A small spectrogram autoencoder, trained from scratch.
Model: 3.18M parameters, decoder norm batchnorm, decoder widths [32, 64, 96, 128].
Training: soap at rate 0.0027, 5900 steps, batches of 128.
Data: 39062 training examples, 19.3 epochs.
Rows from block 3 of the encoder of a small spectrogram autoencoder, named by matrix and row number. Rows with one number belong to one channel. Each number is 128 + 32 x the weight over its row's rms, rounded and kept within 0 to 255. All counts start at 0.
Before each channel's rows are labels from the 100 clips, of 14976, where the channel reaches its highest value: "band" is the frequency band that holds the peak. Only what is clearly more common there than usual is listed. The data: synthesised imitations of 52 everyday sounds, one a clip. In brackets: how many of the 100, against the usual share in percent.
# convs0: first 3x3 conv, stride 2 (encoder.blocks.3.convs.0.weight, 96x64x3x3, each kernel summed), inputs 0-63
# convs1: second 3x3 conv (encoder.blocks.3.convs.1.weight, 96x96x3x3, transposed, each kernel summed), outputs 0-95

band: 0 to 250 Hz (38 vs 12.5)
convs0.23 [153 128 121 140 135 130 107 104 141 108 151 131  68  67  92 103 179 135 137 130 185 143 148 102  95 117 116  72 138 132  61 107 113  56 194 148 175  94 113 135 198 164 130 124 133 145 138 156 152 156 138  74 147 110  71  80 143 142 134 162 150 115 151  82]
convs1.23 [106 109 139  93  87  84 130 110 112 146 112 117 157 100 114  41 115 191 151 171 180 103 121 140 139 109 146 135 129 119 155 119  73 100 116 118 139 130 109 101 129  63 110 174 121 127 233 148 131 158 116 146 154 127 175 209 101 146  77 141 138 112 104 179 129 141 114  95 155 144 117 121 116 130 212 129 147  80 102 145 145 120 165  98  77 158  91 101  99 148 116  83 117  87 104  96]

band: 4000 to 8000 Hz (58 vs 25)
convs0.6 [141 151 139 119 171 148 149 139 122 208 120  83 115 100 179 179 133 186 156 158 146 122  73 168 117 100 151 114 152 108 112 139 160 142 123  87 140 162 125  65 143 148 141 115 147 148 133 187 177 104 203  99 142  73 160 142 142 124 113  72 119 169 100 105]
convs1.6 [154 164 142 141 130 190 113 119 135 160 124 154 157 191  91 102 135  95 134 127 134 106 151  91 140  60 143 132 147 144 185 168 134 121 152 207 168 123 216 170 176  92 152 115 171 129 147 129  83 162 153 188 137  52  83  93 126 113  68 175 118 105 144  79 165 146 101 135 153 154 125 156 153 103 111 104 151 120 119 149 109  89 121 147 109 116  70 114 156 113 154 144 136 123 175 108]

band: 1000 to 2000 Hz (35 vs 12.5)
convs0.29 [121 119 112 139 148 145 126 171 172 255 134 143 115 135 144 118 132  74  67 135 117 140 191 133 131 159 173 115 134 131 104 156 115 155 136 130 109 167 143 128  86 117  97 129 136 140 109 114 117 118 148  79 165 114 153 123  77 137 143 158 124 215 150  94]
convs1.29 [161 109 146 123 159  86  99 135 105 119 120 113 171 152 149 120 137  97  67 107 122 127 124 107 123 148 150 166 210 136 137 126 127 158 128 183 155 137 116 153 166 136 114 138 226 133  31 127 128 140 144 100 118 235 185 156 145 160 160  95 153 123 167 152 160 179 174 143 172 137 146 125 212 126  97 145 107 135 143 101 124 150 136 144 113 141 128 136 140 144 125 160 106 186 151 125]

band: 4000 to 8000 Hz (59 vs 25)
convs0.13 [123 107 178 154 150 155 154 118 111 186 149 142  87 106  73 109 157 139 137 154 205 150 138 110 162  83  95 101 151 140 197 142 154 143  64 150 153  70  99 110 141 193 111 129 168 131 102 109  91 144 157 128 159 161  96  96 133 107 161 138 142 117 188  98]
convs1.13 [ 78 154 134 135 173 138 191 133 138 146 106 124 128 171  97 161 137 108 171 138 157 153 149 164 115 129 105 120 114 137 147 140 199 171 110 130 176 158 152 184 128 150 156 160 137  72 162  93 139 151 178 140 189 150 183 121 134 110 146 137 187 158 158 123 170 112 115 141 149 127 192 138 118 207 119 157 255  97  97 145 138 129 129 139 147 139 155 147 158 139 171 139 144 116 129 136]

band: 4000 to 8000 Hz (72 vs 25)
convs0.11 [ 58 124 130  93 144 126 148 172  83 164  76 107  57 142 131 214 132 157 163 126 187 102 104 172 156 142 142 155 150 125 100  76 144 101  68 102  90 123 126 108 131 136 159  88 125  95 103 122 123 117  87 154 149 109 110 131 108 143 121  93 203 108 115 121]
convs1.11 [107 146 157 176 109 157 151 114 120 155 154 119  95 160  89 113 113 190 121 108  26  92 137 127 134 133 153 135 107 110 120 108 141 117 114 142 229 112 132 124 123 105 131 100 146 120  32 138 112 133 122 145 123  78 141 134 105 135 128 144 120 122 138 157  37 135 143 123 152 163 117 113 140 157 190 168 113 135 199 151 163 181 187 170 156  96 116 137  98 134  82 169 162 112 153 134]

band: 250 to 500 Hz (36 vs 12.5)
convs0.36 [150 149 147 161 119 104 153  88 122  76 136 159 122 123 159  81  91 133 129 114 115  91 140 114 166 153 120 154 159 145  20 146 130 120 164  77 122 141 119 124 114  37  83  96 113  81 127 132 162  96 129  54 115 165 150 170 130 173 128 137 154 124  97 144]
convs1.36 [160 168  95 174 138 122 169  77 107 146 159 141 118 120 121 120 107  59 189 131  78 165 108 141 126 132  91 109  84 145  98 141 134 178 156 161 105 158 200 209 147 180 110 159 146 117  95 130 207 121 108 139  84  98 119 109 147 151 162 161 142 194 148 102 145 138 127 154  83 130 157 183 118 170 120  85 203 143 118 125 152 169 106 147 136 134 135 113 154  90 128 115 107 114  90 147]

band: 4000 to 8000 Hz (57 vs 25)
convs0.17 [115 169 132 115 154 126 134 147 160 182 122 138 136 135 132 139 123 111 110 153 102  80 162 137 197 164  94 136  97  92 128  68 118 149 153 188  88 166 137 112 199 148  36  87 100  97 150  99 131 148 123 174 171 148 117 103 176 107 113 155 152  83 136 157]
convs1.17 [128 140 123 111 160 130 141  87  69 152  75 130 141 154  81  85 131 112 114  97 209 127 150 126 163 139 164  88 171 185 182 119 115 144 127 121 231 112 139  94 133 170 139 112 181 173 142 126 140 124  81  62 149 151 155 123 136 157 150 119 111 106 156 167 147 111 137 111  97 213 133 155 174  77 144  85 123  90 121 119 142 116 159  55 139 103 117 165  97 127 127 140 112 153 147 132]

band: 4000 to 8000 Hz (74 vs 25)
convs0.71 [161  99 139  84 151 117  66 170 166 154 132 142 133 119 134 125 116  88 130 157  95 130 195 185 120 137 146 150 149 111  89 125 156  89 141 188  97 244 105 106 133 119 139 143 159 100 111  77  82 146 105 142 121 123 176 128 115 120 137 173 161 145 107 174]
convs1.71 [161 201 133 153  99 156  82 106  69 142 111 165 154 149 172 140 135 144 118 123 164 156 129 152 120 107  90  99 131 149  52 149  86  74 109 198 173 146 105  60 142 107 137 131 141 118 139 145 121 152 165 119 120 145 161 154 109 142 167 166 117 128 107 103  88 108 103 103 154 175 102 150 133  43  99 113 106 180 126 190 124  94 136  85 144 158 108  95 105 147  77 135 153  73  99  90]

band: 4000 to 8000 Hz (79 vs 25)
convs0.85 [121 148 134 140 139 125  57 186 184 121 109  55 141  40  92  99 122  83 132  97 133 145  92 100 102  90 135 110 120  95 113 159 137 123  94 112  33  89  98 139 144 172 140 151 176 108 106 138 154 139 138 133 124 135  92 149 128 146 108  98 154 101 167 102]
convs1.85 [200 179 179 197 174 174 143 125 128 187 148 159 145 121 157 153 134 106 130 126  95 107  89  87 113 117 144 182 142 132 137 121  92 122 109 154 103 117 175 140 191 141  95 127 158 114 163 122 140 158 136 210 156 166 145 122 207 148 140 152 116 156 142 155 168 123 168 155 135 154 144 152 149 141 163 155 112  99 166 111  75 174 132 147 171 210 169 110 159 164 145 133 147 112 121 144]

band: 0 to 250 Hz (39 vs 12.5)
convs0.88 [124 163 160 159 132 126 169 122 114 107 102  80  76 123  94 177  99 140 131 131 145 130  45 112 148 108 163 152  92  97 122 145 141 116  78 126  71 116 137  99 186 120 112 192 130  90 128 109  98 158 195 193  94 121 152 108 107 125 112 102  69  77 126 118]
convs1.88 [110 146 130 110 125 161 178  77 106 111 107 141 111 137 117 190 178 147 147 175 181 154 146 119 146 122 178 136 157 133 131 121 124 164 163 135 128 169 128 137  67  58 121 150 225  81  73 109  92 133 142 106 145 152 154 105 163 174  89 127 190 118 170 142 158 124 123  84 153  91 148 209 118 163 170  94 123 142 112 103 114  87 147  94 159 188 132 116 164 109 139 117 149 102 107 120]

band: 4000 to 8000 Hz (84 vs 25)
convs0.34 [137 123 188 108  77 103 152 171 177 123 149  71 139 124  99 144 209 143 145 104 144 137 144 185 131 113 181 130 103 133 180 138 171  95  67 144 165 210 112 129 168 172 118 102 140 128 136 116 157 140 146  86 148 100 124 102 123 107 158 124 106  90 124  82]
convs1.34 [174 115 145  90 181 139 177 150 115 127 122 169 115  95 155  88 149 114 129 138  53 127 109 119 154 129 166 176 166 165 134 183 173 166 134 160 136 111 173 176 175 148 109 133 174 120  84 133  54 157 155 180  85 144 143 118 107  86 139 136 146 154 145 111 112 140 140 126 110 150 175 136 173 111 146 157 151 137 119 176 105 239 129 163 144 167 118 169 146 140 134 114 169 148 143 179]